{
  "color_jitter": 0.1,
  "tokenizer": "char",
  "stem": "single",
  "init": "torch_default",
  "beta2": 0.999,
  "epochs": 28.6,
  "final_lr_fraction": 0.01
}
Rows from block 3, named by matrix and row number. Each number is 128 + 24 x the weight over its row's rms, rounded and kept within 0 to 255. All counts start at 0. Numbers have three digits each. After the name is the row's rms in percent of the matrix's.
# conv: 3x3 conv (model.blocks.3.conv.weight, 160x80x3x3), inputs 0-7, a 3x3 kernel for each
conv.0 109:113087115118123163141104130136143143088095132116119143130134154116127135123111120136172156143127104112129065106100118127154154139099103132139118110117156132132115121123104134159135114102094141132096136144115114107096
conv.1 106:148130115151120113137065105123155136111126079127149056146150142118126137118089105130132133127159148130176154132120122123113127153050046132148111141158092152124104127121132123108161158116163116139153111125164117117138
conv.2 100:143143135146117120114111168138087141121105160122121125151147162174116135159149108100085150105096161130122133125119165118114150117144182100099172114094163121104122160146108141124099127134145126083078109113087109158137
conv.3 096:081092104108137135162125106139097122090104113110122132099154106096098077115097110136123134132148126117180131078069122145163128162140136124108104105118127170145107083112124096131156114119109135135114132131135122113105
conv.4 101:106084096127099095150119125143135114091148155121147135143091131139099091128097088172164130099149149098151139130112096127111079159126120130088120105095089116137112132121131103115131091115173143146160123136154129100166
conv.5 097:143044135094100131092133160088075109075078099117148107140071151123110161123163161155145084148152076116141085090096140096116121128142090129051118099072124100119125120091136126102133130140132147124111108140146108138160
conv.6 113:123082104131118107160130120143186170123164147087077080129117099122106135138138151164170165127143155116130145101127064140119100139122118158210143138181112123138112121068109127094141138140139107152200111098142115119118
conv.7 105:129124130150123147142104147107122152090135139072087133085111105106125079139137102130117120147089101159122098117132129122098140130091080127069091117075119146095101098094119116091093159126052105119130129119105156181130
conv.8 122:076107101091118103107139127111150136127143145148106096113132115107108131116086117140143129107133147113110151126124109073091101123143137108094091087117107100100120112132127076108131085099123133160140134149140142111114
conv.9 095:118110098104120118112119117121154123123123116135139141110091080111110095121126098132141154130123116128135146121078085129109126137101109115164089077120103106097111132129106078124117082054080133160147072117143134105113
conv.10 106:123153169136133120110122071078155112072107122153115122129150148141155148122109115055172151053145150087058084107170154087140144128138124097160134098134095120113069125117172125124100102112093056054146081093130117142140
conv.11 099:081105128084114150068133153124146135120127113137117105081068138091113152134145135144152147152156140123119086116124122130145112118135129067099132130112140147118143066103127066135133072100114146154099151114080126090078
conv.12 099:093132140115159171106147173129130157122141125157154107087095118106134116154159126126137132162148134113123124064121104127138135135096112118119133120103130150120088088138127115145140084125081139149160139137145126130094
conv.13 105:107144133104132175129099144119150131051118142095074123102153164124118139132113126106128134129128110104126069088136140081157169129116142064099145062083163108091153122136155119142148140135099132128122134135091128148083
conv.14 105:110094064103116067114153129137110143136147096121140082063094117074134125132162167099127144150148111146182115101100090140128107138179139135127087130108091113120105095114066097144107135127128114109100154122118140112136
conv.15 103:094090132098083103153092078122113123151109111147136172099102105079075076126133118134147106113128100145156133068100125111075096138080096126126123112123092135099108093085112072062093131112114104089092094095067107110113
conv.16 103:133165133117124141115124172126112114133137110109146125103109075108079125119111145091112154052082152111123132141102079144082080107136146151139127155096115149086125119129143118108100124118096129118158138114165129153145
conv.17 111:110099110149088094131125128089099115119129127135124108097090088149130122155135156081080081104126147131138161072135137082090120107109110048074121109106120142126116112106135117085140106100144104083094140121137129138143
conv.18 110:133132149103114121132142148142099043122045050152127117121087125119087132124087174116144129128165139116155137106125136128128139117158167111121126089140154131158176110124118094113067112116104137142123142130071130087077
conv.19 100:127131105138124067127125107119116156117147162114124159131135129115135144127110100119139151149127139164136103106080076134117066131118150109115129128123093113134102145147099144133132113081118179134098154122085113119126
conv.20 099:132138077114126106116128137103120109119108087101090132107113118118124127131095146101118121126134125119111140138140113125141108143134135108091107115123127111108130101106086119123115122094113087087139105111136082098135
conv.21 115:124162178136143152125176147107104105124148113162153104149152109171143104133143121162182173105102124097136132133123100144088071161180124145137158122112098164156118141107123126118075156185138111141153138156143144189144
conv.22 093:163129136143116153121133166132138144123135110147156135116084125108116108117109125132110153158065116122074125142117168113086171124123134145127159126136180132140149111129104149151059132174078127113125113111076119166101
conv.23 085:134098097123071096102092136129130130139166163129164088159131140122115118118116150137148153109131129121118138112090119097078141090134164151146119136139121123125153159109131147118106094131138112110141127096112129112117
conv.24 105:114118144142108140136156157087096140151137114151145076169136134189133069167131100169171137120111097110109107162139135155091090162165118115100131151102094162155101146121082124094079177163146107112127123158133139160118
conv.25 103:134065080105072079113093104108130112103111116078078125136106137130119152105129166105111115137142110121166158123127158091129127129132124114124136140139131132112134127080107123116133093146156095136121085142154082124151
conv.26 103:108125092102087095139126128137113074148168114164208123153142164133103117123122127180166140109085151108127155154154118128102105157134134149134148122097109163149115114104082108093077164159157135160170150167159172170149
conv.27 092:132122157130141139139156119128124097124107136091096135136133178110099121126083130131121119088079114117080106097135162106091111111120119131084125104070105119139139130105150141071099152077117117132110155120112159136074
conv.28 105:122146179114111132128140155138124090125093073150116097150139095187130069170097067172144115143094100136146127132134134113086097132144150163136130121096113099112150077120110157126065171150104121105090169174080177210110
conv.29 109:139122107122131137105128144136111102133106113059108147103129123128153135128125099130093079144129132159149146130140165130155145128151143131139119118130128075126099130123085162122116154121117121131079133125116157145144
conv.30 106:152157154128114080093072107100065052121116113181181147122122152120117120088100122124124127103080133104110173149142124109101100104130101092100140063101129120157136146156120116111089107093159122100110086091121111091106
conv.31 099:127104128141075156123100158124100116105119093105129129129127098117100098123107128144112089147045037146086081139143130139123133127117114126088105134117131127132154115098114101134115112150133102090098105106070137157143
conv.32 099:143085097105064108104128130091097126103151157094122092157123123148100128154136159125135157091110160122118180121127122117096127144159162137115116105149141130180131132111092133102122153163158128094165140074152154126119
conv.33 110:141109125135080127113106175130124085112144133141147159164104124154086145133084165137149109110110091126084090153114123164092127103084107144112114134133161131142190131152124088136138092138161115154132100104109131094103
conv.34 098:143149101136131096134138128093107163126140127136143070152143152131144144124146167153158182117128147145109111120117151142125131155158110128135146114128104154164102134101092125132108128159158099119157110114126119133100
conv.35 103:146139151144138157129172174114169153105118115110137128133141102123132095151128111123137115136108072131103103111129157130092103158128099122122143127087102112097136129098124113107111127131102118132125148140097147167102
conv.36 104:121126185116123152108114118137166095156169106136143094164151107144146098135138128130142090161109118146123141138152178128107125113106133130154127161182103160146092152093124147128138157131118154152113154152141130110119
conv.37 098:137151108130091100152105115090054121141139149111134103173147130158126122140132137128147139115089137146114110150138100111082069148120140120104110129124094128137112156127111162084101150132155085100130112113096134134137
conv.38 100:126115100141109101122124101126162142119127118130105137120161124128143136126116146053102131116128112129121138113126119095134137124122118091175161100184151093143135093113101108112094150125141095122135096121171140110134
conv.39 105:130132129126100090120075118104123128093124113152169129115165112136138139154089167128097104099134125098134141137142164114131130111134111114119159132119146130132144138149094147105125146113125148128110120116148152135134
conv.40 094:105133114109131109129098116162074047154077122156143138092120103149170115179145131113095071129111130121129130140182132141151115103103101127133106137119169133113150128137118131151097131134100163128093140146136112146161
conv.41 099:156125141130113135127114125062155182059183175125145132185148119190112120178140157139104089091088098115096152157153105134151135129140178142133150131203142140155121181109102169093148155120145129126129134115139150140136
conv.42 088:129105125083149114064157086135171083155133107141104115113119127096131145120146132136124089171135074134110078127093131105166087121159091140125120095142137072143136131142120075158115076112089114152122090137097114093108
conv.43 103:104165182133137130169116123120135139163116140145102139153113120151110105132134162165158111122106088144075104140201173112113131102081110138125164150089085153108076169119127139119100127153108112115134121133127107137106
conv.44 091:105162158108140181116139167125129135131107131127107110108152118167155087181166115131117074111107091113165136155169184145100125137151123125126131146107124139129120095126099137147063163186130070092103102146138145179161
conv.45 101:089050059102089052110105057158165102158129111092112122096119165109104136111094105070085120114094116113113138122126130128127097123110089111122118151132131123118130121129143121140127091099103089130143091158159070139154
conv.46 094:132128150135123169151110130045156134066175147129121109132165143117151124116126079107108106113097138132100144089158135088158185105141169130114133116093144157106121172125132149104147146119101131097133133071152161144132
conv.47 107:140133086123104096107141114141145101183173128167138141108153137102137156097112158132084099119084080108066051125084116119102112092114101119101099136123096141105121143138122118145109098124105150147154123146147133118141
conv.48 100:121101086158087108169102135100124123085128118067100096109126097125132123135139129115164166085141164104106131125078076126108153118132184131146136114114121129115147121132120115104123095075108101119145124117109120119115
conv.49 080:104092106102067087108059084082088167063106162095075159137138111168130162148138156130106126101106148128108173120127126143107131137101161143157159137148147114109118139133095132129122110115124114085157142119151129129121
conv.50 087:128116159123113155128096142115164105107173064144145079104120108121129140158125150127132102110151115116141118086156124102179137069140150140131139122126142159069102148113139107092153092092112103134116101094108140092107
conv.51 101:134117149119111111112123106097095165139151160137160111145128141137125139094120136131138161087141149109123155141161175130126136137124108143121167122102160126156138159109126172092067138178128136108128145093113131139104
conv.52 099:153116097129122104128145155085108142100196152112164143138118129131088153132091151118086076128078071123104103129113061136085083132100114124085112127111122146113105162117128136104157116113139123099124104098115153133126
conv.53 096:156112167131124149144144072102130097191161124186162150150123128113101138113153149152101105090129150115118112143158187130122139149122105146096153167105137187147096166123109130121082155188127099084151072116128110155112
conv.54 117:146097084129099115122098135082104086080090111106099124145118098137113111130102137154124127123105094086085118144081099105093118125118123148138123136120135137104141151128115139120146129110148113105106123076135121099126
conv.55 107:150113118139113127150141118140119099105136125107151159139127175137124165154090101136124136150132103118120083124127136115142165114117141131091133130093136127125156119114134100117130131094132111148115134157132150099120
conv.56 103:123133125151158116161152122135160167160151156114104119151153140131128146101101153147056074143080132118134139136135136121123117132102099139121125142131122129114102121155155145138153136100167100093114107140147141140135
conv.57 106:131142142120110145108093134092050069071072125108145160119115132112138143131128155145072099113087087104115142140147146096137135061103120161096124155123134134151128107126136114104121134122159134125145129118144117108166
conv.58 094:144121184128102168143103135147152149142141092146169150134162164149140144124132128120128117121141131154148153163161182126157195145150177156150164112101125111134145156117139141083134130092096139119153091112150104131143
conv.59 097:145134150116107141093115126082118107124131077144114060147147131151127067146123118155110134149085142119091137149175156101135131097099118112150129130147083156128116113100144110087136137125152111105152151132152165167130
conv.60 112:167111064132112123106114150155131065161132122159143128127113081146143116154148145131123068138136121123162138129117101133160151112129141139089066152104078156121112124106086091118113078115107116127136108128121095096124
conv.61 094:115081115109139085154143058111131164154122150117155142125148100096137099106117118142096160143080142093092149112108148099091132132082143141079113156115108137144098102110100081062110098055103152104099155084098129068115
conv.62 091:102083193164120181163112136104172106161146098125124118123111082158117111148136110055132106135133125152127148105156162117137098139115081112107105181094106136130100094107143110137137106136131110115124136142124113130141
conv.63 097:120117127132129157155133161135135143164148130131135106100108138097111154101128145148111075114106090080079115171136118149054098138069110119112105154164129173173133097114144020113167070119151107090112084059062110077085
conv.64 115:153120125150083079153146144123143105106136113123139124121101125128097103146133161115162151097144119109154129119094110131119104127178158169165100094123114122132099126128154115075093126121137116136137111098104138134123
conv.65 091:141167112159141067138092098170111106094085090148126080140180148128171156133167113150076138122121157089107111130130101156121061141098104129156138116167101123116080151155116145141133123111120143137095126128129132104142
conv.66 086:146172135144126068096130126154148077130086075168091094132164074115146100130142114130136084128144096126137089135141169107121130081137101160155121100114095112121118146165080136125063096107101112139154104113121117129138
conv.67 101:144125107120137090109142104074142163106073136120111070106125104138089055165104079092148168130120140150146154138119105154125103167196130105170125126163101107133113103086112113109124138095101124107150113137138135156147
conv.68 107:139100115115088108123104128131128115138100100146084070123094106114071050140090069126142121143151139125163168125101121141140109157168149110115122124122125136158154092109121096116119126104122127144139114151139108119105
conv.69 106:138067130158125141153155159121175114127165120104112154116071126128098149112119166090113090081094115107085114125117130112066078120090132150146120187177104155161126085099149071142161083128119113127121084114106090106091
conv.70 109:168171136164146115135057044155165147108094087095088082136163180136169155123152127099105142111137135105107105141157134127128105110103089131154143147169114140109063121155155126136113132090067157142139135093099139112126
conv.71 107:116086079103066098117071113141116177140114132120141118100127080107124093114089069124076129137089133133141114103083123090091155107129105149129153121103118112088089125123099137119105136114080136089122133126109148151108
conv.72 086:137154131141111100133114078110120138106153134127165098156135118145122104128107099096083109098104124086125136134110136114074125107101137118108119119118105125106086117098118106091066098111087097130145109142145105157147
conv.73 103:131089115138100119145155100118139139134154164134143181155111109152105088130118088128111091137127126133139134147095101122093079094126075119105124141132134152166140146105109124105102162098101112134105105122088125116086
conv.74 097:156095116138108116142101114132152156127151150104076093142135119128133103120132126148157126135175154131139126154143141157125114146084135122135110135190107130112069135103124135114150143156163086080121086097126101119116
conv.75 100:146103137108074093100106102121159120137133078148098071138126158139133109131093071158165130135140082143170131143109145134111110172156112151124122149099091136113097100126132126156112142137123095147135124152157123161142
conv.76 085:123159115133144053149132095108111142117127101126097107150165127120154130111127124132097098147117146192135147135118117148109067114109082136125101119111051119093073123117117125134098106100077148112143172130146151122134
conv.77 104:131079096138105101150119122084162136090141116097092069151107159129111097123087041146158124143136113152148157127088110141091095168143140133150083148166080147165113080090129094145159122102134114131138115136136099122135
conv.78 108:124131140126133128114089094113156177083079119081061083146137144127138133105099082138119104136127113118136125117117132130133119117096080125130164116149149136120144111136142122157132141146100135152137128140120124124108
conv.79 093:117144171143109149117086174149156103152138102118142079121113133119134111091164123076111119088099115092090120144168166131129143105103089139129110171147096135133096102114130089132120090151123084115103106102093136167114
conv.80 101:148089120116094138142103120138192148137173150111067120147100155109109170121118161123148138148144135146081114131098114139088102098082121132167113155185104121110115115071163103097170106144147100106129135092126156151146
conv.81 092:133138142114137092099149084125152153110139163128154130170144156151114121103142118136112170106090161129132128130128164142110143137143151156160171143145131145138140135115166122090110126124100091115152101095114116128091
conv.82 097:148144145135155111122160118138131113133114139096134161150121128121107115106126114144142135121113102102131115136132165101117120111127148175142142151121143125122146132133151100122097103103092106119126094110113094108141
conv.83 096:157124145143131129133136141134157125122110145116121153126119135131144157123115151121137131136097124143085137135118148102102140087087148123138119139125122112124141098092110132146122131135126126079104156115128116123156
conv.84 105:154108099152130164133089141141126124104121099106095099173078112152097141131130129133123084124173109132152134136120108163144169126087130145113117138141129137139126150116173091100184100127127124062083097060099113107131
conv.85 095:083130144138115133145119158117084135131078114143106101125133100126128119161116109130129135122118115129114090107125121153060127141099130114142140138133144145118164117136099144106103142111108135064083139069084149117141
conv.86 074:142153142134120096113125117139095106145088096147112099126155127122150128146143136117079136131113139182145107159148161130127110122150149118113137126125125125121102111107116118078090125095098129130155157134124145158129
conv.87 090:124117117140112100143117110108160162121087105086101137116122106124138094125131127113121079117125131161155173107093112126094109156137100103137147129140141116112154078078129117137107114137092118117115137125120102142152
conv.88 103:168138143147144118158127111075102081118094090158121140119101123081135148131163148124103059137136123145109116117136148110137109106082137097092110104120131125103128113122124109123109104103123151161135121146134124132149
conv.89 101:150129122132119124127139140123131138109118144127096154146140165143108137137114072122136136131101109139171128129111112121093120114091118135095145123096110120147141114125133117144136103080089130090128119096137116083088
conv.90 081:163126135162131132163169128098114099149112072139115125161111129155110147138140127111110134134121151131136102124097139123115135134151153118128140130155127137156096140095114098103113107127128119090120114106097090113102
conv.91 083:128155118135148078116146115119127122113140114087131112160123119154108105143127105136087140137120128131149132135136119158111105116128095145112122172149121143154134141108136155101090136113090119067143108114123116140109
conv.92 082:103136132105127112131138134111126142143132130132137111144134137149105102178131112107092149140107109140130113148121108122102149133120151110140168130140159172125121133097139115084108145139111078068146118126104107166099
conv.93 130:138124155137097122110085112069112157076105117118128125134123154108140147107118131136129137146153128124152152123141161135133121103101102118128148107104105094107094150128120133081107096085122149145113130133133115097119
conv.94 112:162153186143103140105097118109130120119117106157105123131117124126108119118110113119134152092089124105125126132163164118090140117073091140133135132088099123114092146130116120115077103120085071046095113105102135136149
conv.95 111:162097123139088134114111147140110110128122129105091109123125113155158141133142146096131136100175164103138121105121126105119138113130140099093133137114128113120130131106126117120139124133132101090116119122134118135145
conv.96 096:132108131154094128123054140136124159153129128095124138145135134097142147110140142135135126133102113104093133128119136109110149087107145155092111176099138143115153118122117088120118115126111120117124106110101151114144
conv.97 105:124130146129155088138101077146151136129105132093139146119164158097128143102100129130124146125087130134129151114148121140129101138115137143136154130122133127111093132145137121131116098057115156118125135109132121098120
conv.98 093:129100149128125147136155139144139116148154117120133115161123090163084068149092083153088066162063074177147132153119144137136113133135132137097113143122139139153157148091144148109134137131123115104098138146083151139100
conv.99 112:141106080132079116106125176118113096136102079135164144134105113136128100130102126078109094125112084134154138154110105123095108115130151101087097110069111101139161125103069129118112104097129129121115154142121109080090
conv.100 096:149075130099063152113090151089124137083163128136116134128106137110103159124111187155140122111111095119124119091096140091124139102119123136093106122077138170105145119122119084125137082141140087141133118141150155136144
conv.101 103:154117129140134130091134122120117094101100097104116105173119087146120114118100118136135096131147122103111098150107073123124109090111114133137096118134113062081107127130086116127118114099127158155115108124065132115100
conv.102 098:131140156088104147090119157089131150146128138154114115146132092127132067099112092160130108163088079180165101139143152109110121133160161120143121099109122123107172149113149150148115111134133154134141189181110128162161
conv.103 103:155136130130145148103164135133119094143144128143132111107094149120097153097134139101096133049083128075098123112064087095165127110164167128087090082131132101137147137113121132135146119131115088099113076134129137132101
conv.104 091:092121132136126110118092119103092175148127162128111142123159110126146116128116126105108126086075125088091110108137144136084167137121172112104154145151159125142105102151086120158102092111130151111149143108133128143113
conv.105 108:152111153115104150099134153098139133120153101149153097127154106132141060099114087129142124135136143135123137114128149114094113104079089156132142136136115123123116127117125113120092114113105114122127120134121162134118
conv.106 083:141149099167154129150133152138099100111146117109173136111117102137086073127107093146147106127124076106139114173157122156121094133140096128130109119111076127175124096114091096089060118114103114123083140132120135138129
conv.107 094:130090139115081146122082158142123154138108135136187136143067155128107135139131151164092134148086148130111124117099155098118151125161132165106180125121167096140156146086145142075121144086130187078137144074104126093137
conv.108 093:134126099119153095143151097098076123086101114091140133124108095144123093148116099103103110104125136137149121122135171145162117152123099129097115111132130096112138139093059134082080121101119137128110147119065135115110
conv.109 101:125144144131141127131160148091105128065061070088096116148143135156160141138141132114120132117126161132103094137149132142128092136141145102145141109148120106114099120067131117140145111136162118092139136147128125141127
conv.110 096:124120136122114133130133113136139133150108117129118103123094128115090135095142136143156087156135107154154090112124136101139126138135076110111116116100130107133107097107113110127100129137105109118098137156071134160147
conv.111 111:150130149140125155135115123124160078141156135118118145145098106126113116128118145103140127107156157086109148138127150138148130109110128149115100147160147152152137132076108108096109126120092086092083126103104122109127
conv.112 099:125103170123161154126159136132152105132122159103126159142109119136095113164097100175131102162099110145119129145101130123087098078093126147135103157124123148119151085104163120083124144054114153121103147097101163129100
conv.113 098:181145080161121092120074116094121178116124150130137143118118093114121103128126113102073057118127075164148130124073126140114127104094136139093122151128103133129128152147069133113043128092089154115090138122124109125145
conv.114 098:122086106109120116109160080124107187122124177102102139095107099100113113106156131101071079127139162120129130112126145098141116111124081095098138126146158114144120121105087127092094137121112112132166114108104140134098
conv.115 112:161085148143086154135106153124153145093161131078128138143087149130086143140133140078074087099100086136164154138140126135132151127135151125108109139159135142140134143073150135066161132112124095111144068103136126122131
conv.116 103:125119147115115148135131161154142107189129128163170117114120112095100110098129089127091084139052125130107127125159169143145134158113119113106139137085144165107120132124126117129084101146094089087117138129111142158110
conv.117 105:079053061052049080053066115109098125099121143136135108137126147118133137121132140154151128135144137152143140085086127102111140090131143131121121111104121138117127078090108070092112071137154112110124124095130114106122
conv.118 103:110131139149105112157143133071098132122167157114109101128116129143110091125150132142190129106143111122094100076161104112060078149133095117140143126104092166158107129100119147135139154157151086115135122155143115113090
conv.119 091:096097119096094133089110161126089109096079106080136116113123164120117154128111110150105143146140146147165155138131138130133151153166174114100109087057099066099124084115119086083107093097132122118110130157141137151164
conv.120 102:090120105124116119136089108133117120112111161111153169129134104137102119143121122144158142109086095119078138086110148136110136134089126102074102114100128133140123097141114097088105087127159129105109128081094096156115
conv.121 088:117118117117077147108108187084102135073127169102141159109129136155178105181152109110095108101097096107110113082110131118091170082166197132100114128056140122069172117129064140131086136139131139098131133118144137148095
conv.122 101:172162152157098122146102106132125141090136153100083117162148114156134087130096105143086083130142138123146163136154102125098056121134068105137121116142125116145127164136095155134092140141123114085104124109123108119122
conv.123 082:110143136135165134137137082143149089123144105092124141146098093162091126135098107119109096105102143054085154120187105101162129128077113166121109147143123107120119141109146141102134134104116124140151120063125115121106
conv.124 095:105140100130137115129095115127094146135106174138112134132132117154119095144131100149112092159112065163151121105114164131105160118122151135112120129112117137133124134123117116129111136141147148107089120127117134116126
conv.125 106:136144089140118090137095119141150137120137104096092119155134118142116124135105115112114146094150160080156157150113083126100095112103120126157147151133124135114163144100147120100147113065131094115149084117149095102120
conv.126 105:137116149148112111153074134106175125136124103108167144139132095152146106155120129105130141105110108084094133139135141141100111126133163116147132146139102145106140123107138149125107160089137067061095098072124119082133
conv.127 100:135066131132074091106093117082152125100139130115112137117115107131112095126097103111098083131070072140084111136167178117118071097095135108118069116144086124121116166142081135108036116100081107144135105134138129146156
conv.128 100:069162142125158098160112104129155146133135142126115150140107128151132104123111090143127102130159096126081059125173112137148082129064090102144161139152112149073098132123105152151138167151143096088098108128131142133133
conv.129 096:126145133135154127128134105143148141100091134071083135142140135129111121164070123105070114053023085129060106131144160109080109113083086134118102121102099110122126131127154143076133171078126119119124145127109192164121
conv.130 090:105154152122158112138094111130159080133122125103114142129113126149121122141103128136124138150149133116101109124160102134149067119126154167157146171146125124092125118134130158139150144103141098096143110086116139094110
conv.131 104:105124156114159147097149131149153096145139093103114136176133127158139127164121137146142116142120118115096124102151170123127143107104150153149128164145119137123133125155183128115159131080149147139118128096094174113068
conv.132 103:119091130135070130156060135126123131164126126159150138148120163137105169140080159161094139165114157154087163132147119157115109146108139149127106130121113137119125147100165153088169158078150128088151134065152151100141
conv.133 094:128146051113116075123116119112124143077127126107107079129125131113125114104138117125124171119135145113106111112138089129135116172165125113113134115139130138167149136101143120086122144129097134139169119084138121081098
conv.134 083:097084155105093155133101079088146152070101125115102099108135151120128118142140147152115112145089131141129183102111143108094163111051124105069113101106126087123112146099126143106125131136127142097119137123118129140150
conv.135 100:092124144116148102138147098131146109122126142100136145136136116150151106162133123123105112128074141128086151128156121162125105130106115125116128134134157132123172129111107157156079165148134139149143156126151144125146
conv.136 101:099147058129146101131116125159105096164136122150098150150116060143152070136160115154088097135121137136097096119125093136113086120120103123131092138159068157105123133100101148106121143121129136082136165085160140125148
conv.137 095:123066091135118098132123126111104132119160170104155111125130132128147122132105142132141120111118133078087140109101132090117125077142164110108077110117090126128114088113104083123136100135176163087150127068147103086140
conv.138 106:103119094113115122149123177143128133134135161153159138135157145152151130108101103122086151122099144135132140127136052136101094131141143140146144146122098157122142141144112144128126149098159128075107122115134138128127
conv.139 096:099119107156149090151147096081151156124150156145131145098096112144112109154115095089109128101123102125141107075100118115105100098074091141148128104154144118102149099102086110114118151118122078098160082089150079101116
conv.140 098:129099113136113114159111090102104114116117104128102119091145164102126158087109129131109093144118097165132153085102159107088173121107146134107143145087153135063124108171150100169145125127135149158097126155136130133161
conv.141 069:097169132107123108134109084126133105140121102112102115173185187152177153149144145118123159131137152153107144144174135132134119140123161164146141146146132114110116111112107139127121152133127126127148141104129148131160
conv.142 129:153162144137140118159147115118112110125116104121145156168171184150159163156166158136154178131138131153140110146141139136112129138139141153160147135109101130080100161131136159127098151149119162150157167135135159168156
conv.143 083:140139167146138143156128134136083110155112129111131177157137125138161113116178106119150158175136134140110118126106156100092165123126187145101140169136161097099136125108100157139096172167120148154122142123070163163134
conv.144 109:140171073139124110118110135100098122101133136120142122166114119180137130180140145125131088137133093167139094136130104109116157152160186112112108120118147109134148119089145120074151116140148126112097143123093122125123
conv.145 104:146106144150080115138083094147120107106087073144120138144137095131154130143136099133106130141132110132136152118130116121136127087093111147064117163113144115089160125138116132114117133098142136137117123116124133124148
conv.146 104:077073082086129100149165109098120094152143120133113113135127144133114145114100134075120132112135148129123147076085139116145173148183154092133142128121125139146139135131143098128128131144128083125160134116115109147134
conv.147 100:162164118148127104162134130121129106125122111121141153198165197181134161156151152133153180125134152157133112153146128135120142153143170167174133146130120109097110155110141162120126150157119136163167148135130158152128
conv.148 090:173164152161137092164148121125127159096087151122079131145148122147179137144158118103134142115114126147084099158166127117109107111095132128137140121129120106088097143117108144148114147152110113152137133121138166151154
conv.149 099:156119165138120150114134138079133121105120082151143113157147125165121106150141099131127084150143104141153103082164178123139136149141099150105182108098122101119095169127121141131096122128115136125072123165093126157127
conv.150 115:151151156134136138151137132123134128114136123129144147156157170158164165149161166154166163141151143147147146151161163140148153132139143142135134127114114123105107147145150145140135145143144162161148161158160164171179
conv.151 091:111142094114136078137131093151111099130094125121119154119132136119134138137155149103120152106157134142167123139118134115125140130140134148193122131148120131132127125121116138076136168120146121107145134111160131107140
conv.152 096:134123131142112130132105137155105114156117083107101095146125125127128134144118134149137078136119086136131080125135092109089106126136135161150186145117136109083092140127146158136122167123115159161103149144147141152143
conv.153 113:119108121095144160101157152093123138086119126066046118074110155113134188125154186118145162103163161125132114084087100120173157117169160100110157125151166130150156109146140131187151148168127138150126132133092123122087
conv.154 088:142131116138117132141125144142162109148142096136138133146149153158180173167161147060117100151148139163152161159128146124115161161145159161169132155120104104093091144129119132137124157152115138162129142129122114129112
conv.155 104:145163161131122100141135087088108107122120134115156143085140127109151120130138132076095122088103112114139150155153112130130127114127124120120135145113137145130125121088122137098121162150133114126123152168155146146147
conv.156 098:150116067157110092125102133126101146129131159073130141149090136136088138134131129086087102128139121151136128140098082121066143107135174157078118140118161113103149131102140126096148138147144132118132156108112134109121
conv.157 099:120086131110101102126122121116166121117110123120123172116110161125136168113126117081110121133122158177122190130107139102092125101120167118167124115125112098088127109113162098121141107130138127143151125138148113128169
conv.158 086:143160095140141101150135119119111110131107132130118139156169193155153160141152154092125170104113168142149141137130119123123159152145170169155117139112130111105114142113096141125121141169154125124141117110118134137131
conv.159 097:114117124128114114128110114105131101111084116116112162130093102114116115123115129078072100122070104144111134140063113101063100101076093101052092130084102127098150081108095082107080116119147138131109187138117151147115